A small image classifier, trained from scratch: widths [128, 224, 384], 72500 training examples.
Rows from block 7, named by matrix and row number. Each number is 128 + 32 x the weight over its row's rms, rounded and kept within 0 to 255. All counts start at 0. After the name is the row's rms in percent of the matrix's.
# fc2: squeeze-excite expand (model.blocks.7.se.fc2.weight, 224x28), inputs 0-27
fc2.2 107 [210 128 128 128 128 128 128 128 152  82 128 180 198 158 128 128  86 128 128 174  57 128 154 128 128 163 128 128]
fc2.3 077 [128 128 128 128 128 128 180  75 207 128 128 159  52  80  57 128 128 128 128 128 128 128 128 128  74 128 128 128]
fc2.4 066 [128 128 128 186 128 128 128 128 128 128 128 128 128 128 128 128 128 128 128 252 128 128 128 173 166 183 128  69]
fc2.5 112 [128 128 128  67 128  92  93 128 128 128  37 128 128 128 128 128 155  75  85  89 128 151 115 128  72 128 185 128]
fc2.6 101 [128 128 128  98 128 166 128 128 157  72 172 128 171  90 128 128 128 128 157 172 201 186 128 128 128 128  53 128]
fc2.7 112 [128 128 128 128 128  60 128 128 128 128  89 128 128 164 128 128 213 118 128  50 128 128  69 128  84  78 128 128]
fc2.8 105 [128 128 128  73 128 128 128 128 128 194 128 128  70  69 128 128 128 128 128  94 128 128  57 178  93 128  77 174]
fc2.9 117 [128  17 128 128 128 128  79 128 128 178 128  97 208 128 128  78 128 128 128 128 128 128 128 128 160 149 128 128]
fc2.10 147 [128 128 148 164 211 189 167 128 128 128 128 109 158 128 128  93 128 205  93 128 128 128 128 128 128 128 199 128]
fc2.11 095 [160 128 128 128 218 128 128 128 128 128 128 128 164 178 128  51 128 128 128 128  55 128 128 128 128 160 187 128]
fc2.12 103 [128 128 170 128 128 128 183 128 185 128 128 128  68 128 128  89 168  75 128 128 128 128 220 128 128 128  77 128]
fc2.13 070 [128 128 128  75 128 128  71  68 128 128 128 128 128 128 128  61 128 128 128  30 128 128 128 128  85 128 128 184]
fc2.14 080 [128 232 158 128 128 128 128 128 128 128  95 128 128  60 128 128 128 128 207 128 128 172 128 171 128 128 128  92]
fc2.15 060 [128 128 128 128 128 128 128 128 128 128 213 128 128 128  58  82 128   8 128 128 128 128 128 128 128 128 128 128]
fc2.16 084 [128 128 128 128 128 128 174 128  62 128 128 128 128  53 128 128 128 128 128 128 190 128 204 128 166 128  70  81]
fc2.17 078 [ 94 128 128 169 128 128 128  74 128 128 128 128 128 128 152 160 128 128 213 128 213 128 128 128 128  45 128 128]
fc2.18 103 [128 128 128 128 201 190 179 128 128 181 182 103 177 128 128 180  81 128 128 128 174 128 128 128 162 128 128 128]
fc2.19 115 [128  63 160 128 128 128  91 128 128 106  64 128 128 128 154  94 128  73 128  54 128 158  59 128  88 128 128 128]
fc2.20 085 [128 103 128 128 128  52 128 128 128 128  85 128 128 157 210 128 128 128 128  77 128 180  99 107 128  65 128 177]
fc2.21 135 [128  70 128 153 128 128 128 128 128 128 175 128 128 100 128 128 155 128 155 128 128 128 128  68 128 159 246 170]
fc2.22 071 [ 16 128 128 128 128 128 128 128 128 128 128 128  37 128 128 128 178 128 128 128 128 128 128 128 128  54 128 128]
fc2.23 057 [128 128 128 128  36 128 128 128 229 128 128  83 128 128 128 128 128 128 128 128 128  39 128 128 128 128 128 128]
fc2.24 131 [128 147 128 172 128 172 203 128 159 128 194 162 128 154 164 128 153 159 128 128 165 128 128 128 166 128 204 128]
fc2.25 090 [128 178 128 128 128 128 128 128 128 128 172 128 128 128 128 158  66 128 128 222 128 128 204 128 199 128 128 128]
fc2.26 118 [170  87 128 128 187 128 128 175 128 128 128  79 128 128 128  87 161 128 128 128  86 165 128  23 128 128 128 128]
fc2.27 095 [128 128 128 128 222 128 128 128 128 181 184 128 128 128 128 128  89 204 128 105 128 128 128 128 128 128 205 128]
fc2.28 094 [185 197 128 128 128 128 162 128 128 128 174 128 128 168  60 128 128 128 128 191 128  71 128 191 128 128 128 128]
fc2.29 070 [128 128  84 128 128 128 128 128 128 128 128 180 128 128 203 128 166 128 238 128 128 164 128 128 186 128 128 128]
fc2.30 069 [128 128 128 179 128 128 172 128 128 128 203 128 128 128 128 128 128 128 237 128  63 175 128 128 128 128 128 128]
fc2.31 116 [206 128 128 173 128 128 128 128 159 128  96 128 128 128 128 128 173 186 128 128 128 162 204 207 128 128 128 128]
fc2.32 078 [128 128 128 128 128  80 128 128 128 128  96 128  86 128  94 128 183 128  55 128 128 128 128  35 128 128 192 163]
fc2.33 124 [ 85 128 128 128  90 128  47  87 128 128 128 128 128 128 128  93  58 128  89 128 128 148 128 162 128 128  39 128]
fc2.34 088 [128 128  56 128 128 128 128 159 128  77  77  90 128 128 128 128 128 128 167 128 128 128 128 200 128 128  33 128]
fc2.35 153 [128 128 128 128 206 189 128 152 128 128 101 166 153 128  86 128 189 196 145 128 128 128 192 128 153 146 128 128]
fc2.36 178 [128 158 128 128 174 160 128 128 128 148 197 128 128 101 188 128 128 211 128 195 128 128 173 128 128 128  89 128]
fc2.37 057 [128 128 128  52 128 128 128 128 128 128 128  85  69 192 128  76 128 128 128 140 128 128 128 128  43 187 128 128]
fc2.38 101 [128 128 128 166 128 128  80 128  89 128 128 128 128 128 128 128  79 169  90 128  38 128 169 164 161 185 128  80]
fc2.39 143 [ 93 128  89 103 128 128 128 128 128 128  63 128 128 128 128 128 128  86 128  47 128 128 102  20 128 105 128 128]
fc2.40 139 [128  75 128  56  92 128  92 128 128 128 128 190 128 128  87 128 128  71 128 128 128 164 123 128 128 128  39 128]
fc2.41 125 [128  38  97 128 161 128 107 128 188 128 128  94 128 128 128  99 128 128 128  51 124 128  79 128 102 128 187 128]
fc2.42 101 [128 128 128 128 128 194 128 128 128 185 128 154 128  90 128 163 158 128 164 128 128 128 128 128 173  89 238 128]
fc2.43 158 [128  92  98 104  58  57 103  98 128 128 128 149 107  97 128 128 128  92 128 128 128 128  42  92 104  84 128 128]
fc2.44 065 [128 128 178 168 128 128 128 128 128 128 128  38  56 128 128 128 128 128 128  94  27 128 128 128 128 128 128 128]
fc2.45 097 [128 128 128 175 128 229 128 128 128 128 128 103 128  49 128 128 128 182 128 128  74 128 128 188 128 128 128 128]
fc2.46 045 [ 33 128 128 128 128 128  68 128 128 128 128 128 128  34 128  43 128 128 128 128 128 128 128 128 128 128 128 128]
fc2.47 163 [161 128 182 128 128 128 128 128 128 162 113 156 159 128 128 152 143 128 155 110 186 128 183 128 128 128 244 128]
fc2.48 113 [128 210 128 128 128 128 128 128 128 128 168 128 128 101 128 128 128 221  73 182 128 128 128 167 159 180 128 128]
fc2.49 121 [128 128 128 164 184 128 160 164 128 128 177 128 128 128 128 103  55 128 128 128  42 128 183 105 128 128 179 128]
fc2.50 090 [128 128 128 156 128 128 128 128 128 162 204 178 128 128 195 128 128 128  81 128 128 128 128 128 203 128  81  65]
fc2.51 042 [128 128 128  44 128 128  60 128 128 128 128 128 216 128 128 128 128 128 128 128 128 224 128 128 128 128 128 128]
fc2.52 104 [128 128 128 128 128 128  45 128 173 128 128 178 128 128 100 155  47 128  99 128 132 128 101 128  56 128 128 175]
fc2.53 074 [128 128 128 170 128 128 128 128 128 188 224 128 128  72 208 186 128 128 128 128 128 128 128 128 162 128 128 128]
fc2.54 073 [128 128  77 128 180 128 128 128 128  79 215  77 128 128 128 128 128 128 128 128 128 128 159 128 128 128  29 128]
fc2.55 123 [151  81 128 182 196 181 128 148 128 163 128 128 128  95 128 128 128 205 128 187 128 128 128  70 128 128 128 128]
fc2.56 142 [ 92  61 128 172 180 128 170 128 128 128  90 128 128 128 172  86 128 128 164  72 128  98 128  51 128 128 128 128]
fc2.57 169 [128  60 128 128 100  79 108  85 128 128 104 128 128 101  99  98 128  99  66 128  90 128 128  32 112 128 128 128]
fc2.58 093 [128 128 128  77  96 128  73 128 102 128 178 128 128  52 128 128 128 128 128 128 128  98 128 128 182  57  64 128]
fc2.59 057 [128 128 128 128 128 128 128 128 198  50 128 128 128 128 128 128  62 128 128 128 128 128 128 128 128 128  35 196]
fc2.60 154 [162 198 128 170 196 128 151 128 164 128 157 158 128 128 128 128  97 192 128 128 128  96 206 128 128 128 128 148]
fc2.61 110 [128 128 128  88  94 128 128  63 128 128 128 128 128  76 128 186 128 128 128 128 184  93 128 128 128 128  22 128]
fc2.62 084 [128  30 128 128 128 128 128  84 158 128 128  63 128 168 128 128 128 128 128 128 128 128 128  46  98  75 128 128]
fc2.63 086 [128 128 128 128 128  71 128 128 128 128 128  97  39 158 128 128 128 128  82 222 128 128 128 128  91  71 128 128]
fc2.64 087 [128 128 128 128 128 128 199 128 128 128 128 128 128 175 128 128 156  93 128 112 128 128 128 128 128 128 255 128]
fc2.65 099 [128 128 128 128 193 128 128 157 128 128 128  91 128 172  62 128 156 217  81 128 128 128 128 128 128 128 198 128]
fc2.66 147 [ 88 108  98  68 128  92  87  95 128  99 128 145 102 128  51 128 128  82  90  86  95 128 128 128 128  97  75 128]
fc2.67 164 [128 128 157 167 128 228 128 128 128 128 181 128 154 128  70 151 128 128 128 183 128 128 128 201 153 128 128 128]
fc2.68 104 [128 128 128 128 179 128 165 155 128 193 128 128 128  89 128 128 128 128 128 128 128  74 203 143 155 128 217 157]
fc2.69 097 [186 138 128 128 128 128 128  90 128 128 194 128 128 128 128 128 128 234 128 218 128 128 128 128 128 128 128 128]
fc2.70 054 [128 128 128 128 232 128 210 128  73 200 128 128 128 128 128 128 128 181 128 128 128 128 128 128 128 128 128 128]
fc2.71 104 [128 199 128 128 128 128 128 128 128 177 128 128 128 206 215 128 128 128 128 216 128 128 128 128 128 128 128 128]
fc2.72 106 [128 128 128 156 209 188 128 128 165 128 193 128 128 128 128 128 159 128 182 189 128 128 128 128 128 161 128 186]
fc2.73 114 [128 128  74 128 128 128  95 128  82 128 164 128 128 101  83 128 128 128  90 198 156  84 128 217 128 166 128 128]
fc2.74 064 [ 60 128 128 128 128 128 128 128 128 128  81 128 128 128 128 169 128  58 128 128 128 128  20 128  87 128  85 128]
fc2.75 065 [128  98 214 128 128 128 128 128 196 128 128 128  73 128 128 193 128 128 128 143 128 172 128 128 128 128 208 128]
fc2.76 103 [128 128 174 128 128 197 128 190 128 128  85 128 128 128 128 128 190 128 128 208 182 128 128 128 163 128 128 169]
fc2.77 064 [128 158 128 195 128 128 128 128 128 128 128  18 128 128 128 128 128 128 128 128 128 128  88 128 128  51 128  68]
fc2.78 126 [128 214 128 128 128 217 128 128 128 128 186  91 163 128 128 156 128 128 171 165 128 128 184 128 128 128 128 128]
fc2.79 095 [ 66  74 128 128 128  84 128 128 128 128 101 128 176  81 128 128 159 128 128  52 128 128 128 128 128  86 207 128]
fc2.80 076 [128 153  53 128 128  65  77 128 128 128 128 128 128  78 128  59 128 128 128  62 166 128  76 128 128 128 128 128]
fc2.81 068 [128 128 128 128  20 128 128 128 128 128 128  87 128 128 128 128  63 128 211 128 128 166 128 128 128 128 128  76]
fc2.82 078 [128 128 128 128 128 219 128 216 128 128 174 128 128 128 128 128  72 128 128 128  67 128 128 128 189 128 128 128]
fc2.83 063 [128 128 128  41 128 128 128 128 128  41  67 128 128 128 128 128 128 128 128 128 128 168 128 128 128 219 128 128]
fc2.84 071 [128 128 128 128 128 128 128 128 182 128 128  90  63  42  57  79 128 128 128  67 128 128 128 128  90 128 128 128]
fc2.85 079 [128 128 128 182 128 128 163 128 128  49 128 128 164 162 128 181  48 128 128 128 128 128  63 128 128 128 128 177]
fc2.86 076 [128 128 128  71 128 201 128  51 128 128 128 168 128 181 128 191 128 128 128 128 128  72 128 128 128 128 128 181]
fc2.87 098 [128 128  84 128 170 128 128 186 128 128 128  77 128  91  78 128 128 128 128 128  94 128 128 128 128  28  66 128]
fc2.88 092 [128 128 128 128 128 128 128 128 128 172 176 192 128  70 128 128 161 128 128 237 128 128 128 179 164 128 128 128]
fc2.89 069 [128  24  59 128 128 128 128 128 128 128 128 128 128 128 128  72 128 128 228 128 128 128 128 128 128 128 128 128]
fc2.90 051 [128 128 203 128 128 128 128 128 207 128 128 128 128 196 128 128 128 128 128 128 128 175 128 128 190 128 206 128]
fc2.91 076 [128 128 128 128 128 254 128 128 179 128  75 128 128 128 128 128 128 128 164  99 128 128 128 128 128 128 128 201]
fc2.92 073 [ 92 128  74 128 128 128 128  72 194 128 128 221 128  37 128 128 128 128 128 128 128 128 128 128 128 128 128 128]
fc2.93 084 [208 128 128 128 104 128 128 170 128 128  67 128  83 161 128 128 128  80 128 128 128 128 128  72  40 128 128 128]
fc2.94 081 [128 128  35 128 128 128 128  56 128  67 128 128 128  67 128 128 128 128 179 128 128 128 128 128 128 128 197 128]
fc2.95 059 [128 128 128 128 128 128 128 128 128 128  81  83 128 196 128  81 246 128 128 128 188 128 128 128 128 128 128 128]
fc2.96 061 [128 128 128  72 128 128 128 128 128 128   8 128 128 128 128 128 128 128 128 128 128 128 128 128 128  59 128  49]
fc2.97 083 [177 128 128 128 128 128 128 128  65 128 178 166 128 128 128 128 128  99 128 128 128 128 192 128 128 128 244 128]
fc2.98 120 [128 128 128  88 224 210 128 128 128 128 128  77 128 128 128 128 155 128 128 128  82 157 128 128  93 128 189 128]
fc2.99 074 [ 65 128 128 128 128 128 128 128 174 128 128 128 128 210 205 180 188 128 128 128 128 128 128 128 128 128 128 189]
fc2.100 055 [128  57 128 128 232 128 128 128 128 128 128 128  58 128 128 128 128 128 128 128 128 128 128 128 128 128 217 128]
fc2.101 088 [128  25 128 128 128 128 128 190 128 128 128 128 128 128 128 128 128  96 128 128  33 128 128 128 128 128 193 128]
fc2.102 117 [128 231  79 128 191 174 128 128 128  96 128 128 128  75 186 128 128 128 163 128 128 128 128 128 162 128 128 128]
fc2.103 074 [128 128 167 128 128 208 174 128  62 128 128 128 128 128 128 128 128 128 128 128 128  69 198 162  58 128 128 128]
fc2.104 150 [128 128 148 176 128 128 169 128 155 128 128 128 150 157 167 128  50 184  97 186 128 153 206 128 128 128 128 106]
fc2.105 167 [128 128 152 159 200 128 156 166 170 128 102 128 128 128 204 106 153 128 190  93 168 128 128 128 128 166 177 128]
fc2.106 085 [128  67 128  88 128 128 128 128 128 128 128 128 169 160 128 128 128 225 128 100 128 128 128  53  71 128 128 166]
fc2.107 097 [128 128 128 128 128 216 128 128 128 128 193 128 168 128 128 128  73 128 128 128 128  76 224 128 128 128 128 128]
fc2.108 167 [128 128 128 128 208 219 128 128 128 128 128  94 128 150 128 128 150 128 160 128 128 128 194 182 128 128 189 128]
fc2.109 115 [128 156 128 128 128 226 128 128 174 128 128 101 167 107 128 128 128 128 128 128  65  84 128 128 210 156 128 128]
fc2.110 081 [128 128 128 128 128 128 128 128 128 199 198 128 128 128 128 174 128 128 128 128 128 128 248 128 176 128 128 128]
fc2.111 069 [128 128 128 128 128 128  81  30 128 128 128 128 128 128 239 128 128 128 128  77 128 169 128 128 128 128 128 128]
fc2.112 134 [128 128 183 152 128 128 128 152 128 128 128 128 128 100 128 167 100 221 128 218  84 128 128 128 128 158  86 128]
fc2.113 093 [128 128 128 128 128 128 128  53 128 184 207 128 128 158 175 128  57 128  63 128 128 128 128 128 128 165 128 128]
fc2.114 056 [128 128  58 128 128 128 128 128 128 128 128 128 128 194 219 128 128 128 220 128 128 128 128 128  75 128 128 128]
fc2.115 075 [128 202  75 128 128 128 128 172 128 128 128 128 128 128 128 128 128 128  85 212 128 128 128 202 128 128  64 128]
fc2.116 039 [128 128 204 209 128 128 128 128 128 128 128 128 128 128 128 128 128 128 128 128 128 128   0 128 128 128 128 128]
fc2.117 089 [128 128 128 128 128  56 128 128 128 128 128 128 128 128 159 128 128 230  95 128  50 128 128 128 128 128  58 128]
fc2.118 083 [128  97 128 128 128 221 128  89 128 128 128 128 128 199 128  62 128 128 128 128 128 128 218 128 128 128 128 128]
fc2.119 115 [ 69 163 128  68  75  99  66 128 128 128 128 128 128 128 150 155 128 128 104  71 128 128 128 128 128 128  40 128]
fc2.120 129 [ 82 128 147 128 221 128 148 128 106 128 128 128 163 128 128 128 128 207 147 128  96 128 128 128 128 128 210 159]
fc2.121 084 [128 128 128 128 128 128 197 128 128 128 128 128 128 128 128  95 128 128  60 128   6 128 128 128 128 128 128  72]
fc2.122 096 [128 128 128 128 128 128 128 128  86  90 128 102 176  94 128  99 187 233  80 128 128 128 128 128 128 128 128  68]
fc2.123 093 [128 100 128  65 128 128  81 167 128 128  50 128 163  74 128 128 159 128 128  92 128  62 128 128 128  83 167 128]
fc2.124 107 [128 128 128 128 128 128 128  60 128 128 128 128 128 156 128  80 128 178 128 128  68 166 194  98 159 128 213 128]
fc2.125 124 [128 128 128 150 207 208 152 128 128 128 128 128 157 128 128 128 157 181 128 197 128 158 128 128 128 128 198 128]
fc2.126 069 [128 128 128 128 128 128  82 128  64 128 211 128 128 128 128 128 170 212 128 128 128 128 128 128 128 128 203 163]
fc2.127 101 [128 128 128  97 128 128 128 128 128 188  92 153 128  63 128 128 152 164 128 128 128 128 128 128 170 128 248 128]
fc2.128 087 [128 176  76 128  76 128  97 128 128 128 128 185 128 156 200 128 128 128 128 128 128 128 128 128 197 128  60  91]
fc2.129 057 [128 128 128 128 128 232 128 128 128 128 128 128 128 128 128 128 128 128 128 128  67 128 234 128 128 128 128 180]
fc2.130 088 [128 128 176 128 128 128 128  72 128 128  92 188  73 128 128 128 128  70 170 128 229 128 128 128 128 128 128 128]
fc2.131 084 [128 128 128  63 176 128  82  58  97 128 128 191 179 128 128 128 128 128 128  84 128 128 128 128 128 128 128  53]
fc2.132 121 [173 128 128 128 128 128 154 128 128 128 128 128  78 128  60 128  53 128  70  77  69 128 128 128  89  81 128 128]
fc2.133 122 [128 115 128  87 205 220 128 128 128 128 128  71 128 108 128  92 162 128 128 128 128 128 128 128  96 128 201 128]
fc2.134 111 [128 128 128  90 128 165  53 128 128 128 128 180 155 128 128 128 128 128 162 114  74 161  88 128 128 128  29 128]
fc2.135 059 [208 128 128 128 128 128 128 128 128 128 128 128 128 128 128 128 230 128  54 128 171 128 128 128 128 128 128  60]
fc2.136 104 [197 128 128 208 174 128 159 161 128 128 128 128 163 128 128  71 128 128 173 128  70 128  87 128 170 128 128 128]
fc2.137 086 [ 73 128  97  62 128 128  84 128 128 128  58 128 128 128 128 128 128 128 128 128 157 158 128 213 128 128 128 196]
fc2.138 097 [179 128  55  87  92 128 128 154 128 128 128 128 128 128 128 128 128 128 128 128 128 128 128  49 128 128  34  84]
fc2.139 081 [128  69 128 128 128 184 128 161  77 128 128 179  83  63 128 128 163 167 128 128 128 128 210 128 128 128 128 128]
fc2.140 072 [128 128 128 194 128 128 128 128 128 128 188 128 128 128 128 128 128 128 128 128  59 128 128  21  74 167 128 128]
fc2.141 087 [128 128 128 128 128 128  76  86 128 128  60  41 128 128 128 128 128 194 128 128 128 128 191 128 128 128 189 128]
fc2.142 052 [ 68 128  75 128 128 128 128 128 128 128  52 204 128  36 128 128 128 128 128 128 128 128 128 128  80 128 128 128]
fc2.143 083 [128 167 128 128 128 128 128 128 128 128 128 128 128  62 217 128 128 128 159  83 128 128 128 128 128 128  32  77]
fc2.144 087 [128 128 128 128 128 128 128 128 128 128 128  98  84 164 128  94  69 202 128 128 128 128 128 128 160 128  35 197]
fc2.145 065 [ 45  34 128 128 128 128 128 128 128 128 188 128 128  72 128 128  67 128 128 128 128 128 128 128  78 128 128 128]
fc2.146 087 [128 128 128 128 194 128 128 167 128 128 128 128 182 128 128 175 128 128  32 189 128 128 128 173 128 128 128  76]
fc2.147 108 [171 123  89 128 128 128 128 128  89 128 128 128 128 128 202 174 128 128 128 180 128 128 128 128 128 128  12 128]
fc2.148 103 [128  24 128 128 128 128  71 128 128  96  94 128 128 128 128 128 128 128 128  74 128 128 128  42 128  82 128 128]
fc2.149 095 [192 171 128 165 232 184 175 128 128 128 128 128 128 128 128 160 170 128 128 128 128 128 128 128 128  86 128 102]
fc2.150 136 [128 128 159 128 206 159 128 128 128 128 128 128 128 152 128 128 128 231 128 195 128 108 191 128 151 128 128 128]
fc2.151 097 [128  93 182 128  57  29 128 128 128 128 128 128 128 128 128  87 100 128  87 128 128 191 128 128 128  89 128 128]
fc2.152 097 [128 199 128 128 128 128 156 163 128 128 128 128 128 128 128  95 128 223 128 198 158 128 194 165 128 128 128 128]
fc2.153 077 [128 128 128  51  74 128 128  77 128 128 128  89 128 128 128 196  62 128 183 128 128 128 128 128 128 128 188 128]
fc2.154 100 [180  70 128 128 128 128 128 128  71 128 128  71 128 128 128 128 128 241 128 128 128  95 128 128  79 128 128 128]
fc2.155 070 [128 128 173  38 128 128 166 128 128 128  84 187 128 128 128 128 128 128 128 128  89 128  81 128 128 128  39 128]
fc2.156 100 [128 128 128 170 128 167 128 128  79 128 128 128 128 128 128 128  56 128 128 128  77  84 215 129 128 128  53 128]
fc2.157 120 [128 128 151 128 128 128 128 153  75 128 159 128 128 128 128 163 128 202 128 171 128 128 218 207 158 128 128 128]
fc2.158 066 [128 128 128 128 231 128 128 168 128 128 128 128 128 174 128  57 186 128 128 128 128 128 128 128 128 128 128 205]
fc2.159 065 [128 128 128 128 128 128 128 128 128 255 128 128 128 128 128 128 128 128 128 128  44 128 128 128  66 128 128 128]
fc2.160 087 [199 128 170 128 211 128 128 174 128 128  58 128 128 128 128 128 128 128 128 128 128 173 128 128  64 128 128  86]
fc2.161 073 [128 128 128 128 128 128 128  68  65 128  87 128 128 128 128 128 128 128  30 128 128 128 193 128  75  75 128 128]
fc2.162 153 [128 128 151 191 186 212 145 147 111 128 161 128 128 128 128 108 128 155 128 128  83 128 128 128 128 128 221 128]
fc2.163 081 [ 46 125 128 212 128 128 128 177 128 128 128 128 128 128 240 128 128 128 128 128 128 128 128 128 128 128 128 128]
fc2.164 150 [154  51 128 128 128 128 150 128 128 128 109 128 128 128 198  93  84  79  75 128 128 128  77  58 109 128 128 128]
fc2.165 083 [128 128 128 128  31 128 128 128 128 128  77 128  54 128 128 128 169 128 128  90 128 128 114 128  39 128 128 128]
fc2.166 082 [128 128  27 128 128 128 128 128 128  89 128 128 128 128 227 128 168 128 128 128 128 128 128 128 128 162 128  61]
fc2.167 081 [171 128 185 175 128 128 128 186 128 128 128  51 191 187 128 128 128 128 128 128 128 128 128 128 128 183 128  89]
fc2.168 077 [ 75 128  90  80  81 128 128 128 128 128 128 128 128 128 229 128 128  86 128 128 128 164 128 128 181 128  67 128]
fc2.169 130 [ 54  88 128  58 128 173 128 128 128 128 128 128 128 128 128 128  75  64 155  75 128 153 128 128  76 128  95 128]
fc2.170 069 [128 128  56 128 128 128  37 128 128 128 128  90 128 128 128 128 128 235 177 128 128 128 128 128 128 128 128 128]
fc2.171 053 [128 128 128 128 255 128 128 128  79  66 128 128 128 128 128 128 128 128 128 116 128 128 128 128 128 128 128 128]
fc2.172 155 [128 181 145 183 128 205 168 128 174 128 158 162 128 146 128 128  72 128 128 198 128 128 128 169 128 128 110 103]
fc2.173 126 [128 186 128 181 128 128 128 128 128  81 169 128 128 153 223 128 128 128 187 128 155 128 128 158 128 128  68 128]
fc2.174 102 [187 128  79 163 128 128 128  78  68 128 128 128 128 128 128  93 128 218 128 128 128 104 128 128 128 100  93  69]
fc2.175 090 [198 128 128 128 128 128 128 128  74 128 128 128 128 128   7 128 161 128 128 128 128 175 128 128 128  73 128 128]
fc2.176 054 [128 128 128  35  66 222 128 128 128 128 128 128 128 128 128 128 128 128 128 128 128 128 128 128 128 128 128 215]
fc2.177 080 [128 128 128 128 128 128 128 159 168 197 128  84 128 128 128 128 128 128 128 239 128 172 128 128 164  74 128 160]
fc2.178 110 [128 128 184 128 128 128 128 128 128 128 106 128 167 128 204 128 160 168 128 128 206 186 128 128 128 128 205 128]
fc2.179 084 [128 128 176  59 114 128 128 128 128 128 128 128 128 128 128 171 179 208 128 115 128 128 128 128 128 128 218 178]
fc2.180 086 [128 128  70 128 128 128  70  76 159 128 128 128 128 128  54  95  98 128 201  95 128 128 128 128 160 175 128  94]
fc2.181 067 [128 128 128  77 128 128 128 128 128 128 193 128 128 128 128 128  23 128 128 128  33 128 128 128  86 128 128 128]
fc2.182 095 [128  78 128  45 128 128  69 128  70 128 128 128 187 128  97 128 158 128 128 180 128 171 128 128 102  83 128 128]
fc2.183 143 [128 128 128 154 230 196 128 128 128 167 128 128 128 128 128 128 152 128 128 182 104  93 128 128 128 128 206 128]
fc2.184 163 [ 82 128 128  92  39 128 128 128 128 128  84 128 128 108 128 128 128  72  90  87 128 128 128 128  65 128  58 128]
fc2.185 148 [128 212  90 128  94 157 128 155 128 128 128 164 152 128 128 172 128 128 153 180 150 128 128 216 174 128 128 128]
fc2.186 101 [ 89 128 165 158 228 128 128 103 181 196 154 128 128 158 128 128  96 128 128  64 128 128 128 128 128 128 128 128]
fc2.187 100 [209 179 128 187 128 128 184 128 128 128 128 128 128 128 128 128 128 192 128 128 128 128 167 128 128 128  42 128]
fc2.188 105 [128 128 128 128 174 128 103 166 128 128 167 128 128 128 128 128 170 191 128 128 128 128 128 128 128 156 255 128]
fc2.189 080 [128 184 128 189  84 128 128  72  62 128 128 128 128 128 209 183 128 128 128 128 179 128 128 128 128 128 128 128]
fc2.190 074 [128 128 128 128 128 128 128 128 128 189 128 128 128 128 220 128 128 128 128 244 128 128 128 128 128 164  85 128]
fc2.191 120 [128 146 161 128  82  35 128 128 152 128 176 167 128 128 128 128 128 128  83 176 128 128 178 128 166 151  71 128]
fc2.192 081 [ 45 128  78 128  70 128  67 128 128 128  97  92  64 128 128 128 128 128 128 128 128 128 128 128  78 128 128  70]
fc2.193 083 [128 186 178 128 128 128 165 128 128  95  99 128 128 128 128 128 128 128 210 128 128 128 212 128 161  67 128 159]
fc2.194 080 [128 128 128 128 128 255 128 128 128 128 128  48 128 128 128 128 128 128 195 102 128 128 128 128 128 128 128 128]
fc2.195 144 [ 90 128 128 154 199 196 148 128 128 128 164 153 128 128  94 128 128 198 128 128 128 128 206 162 128 128 128  92]
fc2.196 070 [128 128  75 128 128 128 128  41 128 128 128 128 175 128 128 128  48 128 128 128 128 128  46 128 128 128 128  73]
fc2.197 121 [128 128 128 128 128 128 154 128 128 165 128 106 128 128 128 128 149  63 128  30 128 153  65  45 128 128 146 128]
fc2.198 120 [128 128 128 162 128 128 205 128 128 128 177  87 128 165 128  98  89 128 128 158 128 128 211  68 177 128 128 128]
fc2.199 105 [176 128 153 165 128 210 128 128 174 128 175 128 128 128 128 128  28 128 128 128 128 128 128 128 128  70 128 128]
fc2.200 080 [128 128 128 128 128 128 128  53 128 128 128 128 128  65 128 128 128 213 128 128 128 128 128 128 128 128 237 128]
fc2.201 083 [128 128 128 128 128 128 163 171 128 128 174 128 128  77  48 128 128 128 128 128  74 162 128 128  92 128  33 128]
fc2.202 070 [128 128 128 128  70  59  74 128 128 128 128 128 128 128 128 173 128 128 128 128 128 213 128 128 128  55  89 166]
fc2.203 074 [128 128 128  72 128 128 128 128 128 183 128  91 128 128 216 128  48 128 128 128 128 128 211 128 128 128 128 128]
fc2.204 072 [128 128  80  76 128 128 128 128  88 128 128 128 128 128 128 128  78 218  81 128 128 128 128 128 173  43 128 128]
fc2.205 093 [128  52 128 128 128 128 128 128 158 128 101 128  73 128 128 128 128 128 128  43  89 128 128  42 128  82 128 128]
fc2.206 068 [128 128 128 128 128 128 128 128 128 128 128 128 128 128 128 170 128 128 128 128 128 128  39  56 128 128  11 128]
fc2.207 130 [ 71 128 128 128 178 128  98 152 128 128 201 128 155  94 108 128  68 194 128 192 101 159 128 128 128 128 128 128]
fc2.208 055 [128 128  40 128 128 128 128 128 128 128 128 128 128 128 128 128 128 128 207  74 128 128 128 128 128  20 128 128]
fc2.209 073 [128  59  86 128 128 128 197 128 162 128 128 128 128 128 128 128 128 128 200 124 198 181 128  69 128 128 128 128]
fc2.210 106 [128 187 128 128 169 128 128 128 128  60 128 128 128  87 168 128 128  86 128 128 128 104 217 128 173 128  70 128]
fc2.211 085 [171  75 178 128 128 128 128 128  66 128 128 128 128 128 128 128 128  37 128 128 128 128 128  46 128 128 128 179]
fc2.212 079 [195 128 128 128 128 128 128  72 128 128 193 128 192 128 128 175 128 128 128 128 128 192 128 167 181 159 128  95]
fc2.213 093 [ 69 128 128  62  89 128  60 128 169 128 128 128 128 128 128 128 128 128 128 128 227  84 128 128  95 128 128 128]
fc2.214 106 [128 128 128 164 197 128 163 128 128 128 128 198 128  68 128 128 128 128 128 128 128 168 128 128 128 152 232 128]
fc2.215 122 [163 128 173 196 128 128 128 128 128 128  86 128 128 187 128 108 128 128 164 128 128 128 221 128 128 128 199 128]
fc2.216 095 [128 128  89 128 207 128 128 154 128 128 128 128 128 128  65 128 128 218 128 219 128 128 128 128 128 128 128 128]
fc2.217 107 [128 204 128 176 128 128 128 128 128 172 186 128 128 128 128 128 128 198 128 128 128 128 205 175 128 164 128 156]
fc2.218 079 [191 189 128 128 128 128 128 128 128 128  90 128 128 195 128 128 213 128 128  91 128 128 128 186 128 182 128 128]
fc2.219 121 [128 128 128 128 195 128 128 128 128 177 185 128 152 128 128 128 170 189  97 177 128 128 128 179 199 128  90 128]
fc2.220 157 [ 95 128 128  95  68 128  88 128 128 128 128 128 128 128 128  86 128  66 128  49 128 128 128  33 103 128 128 128]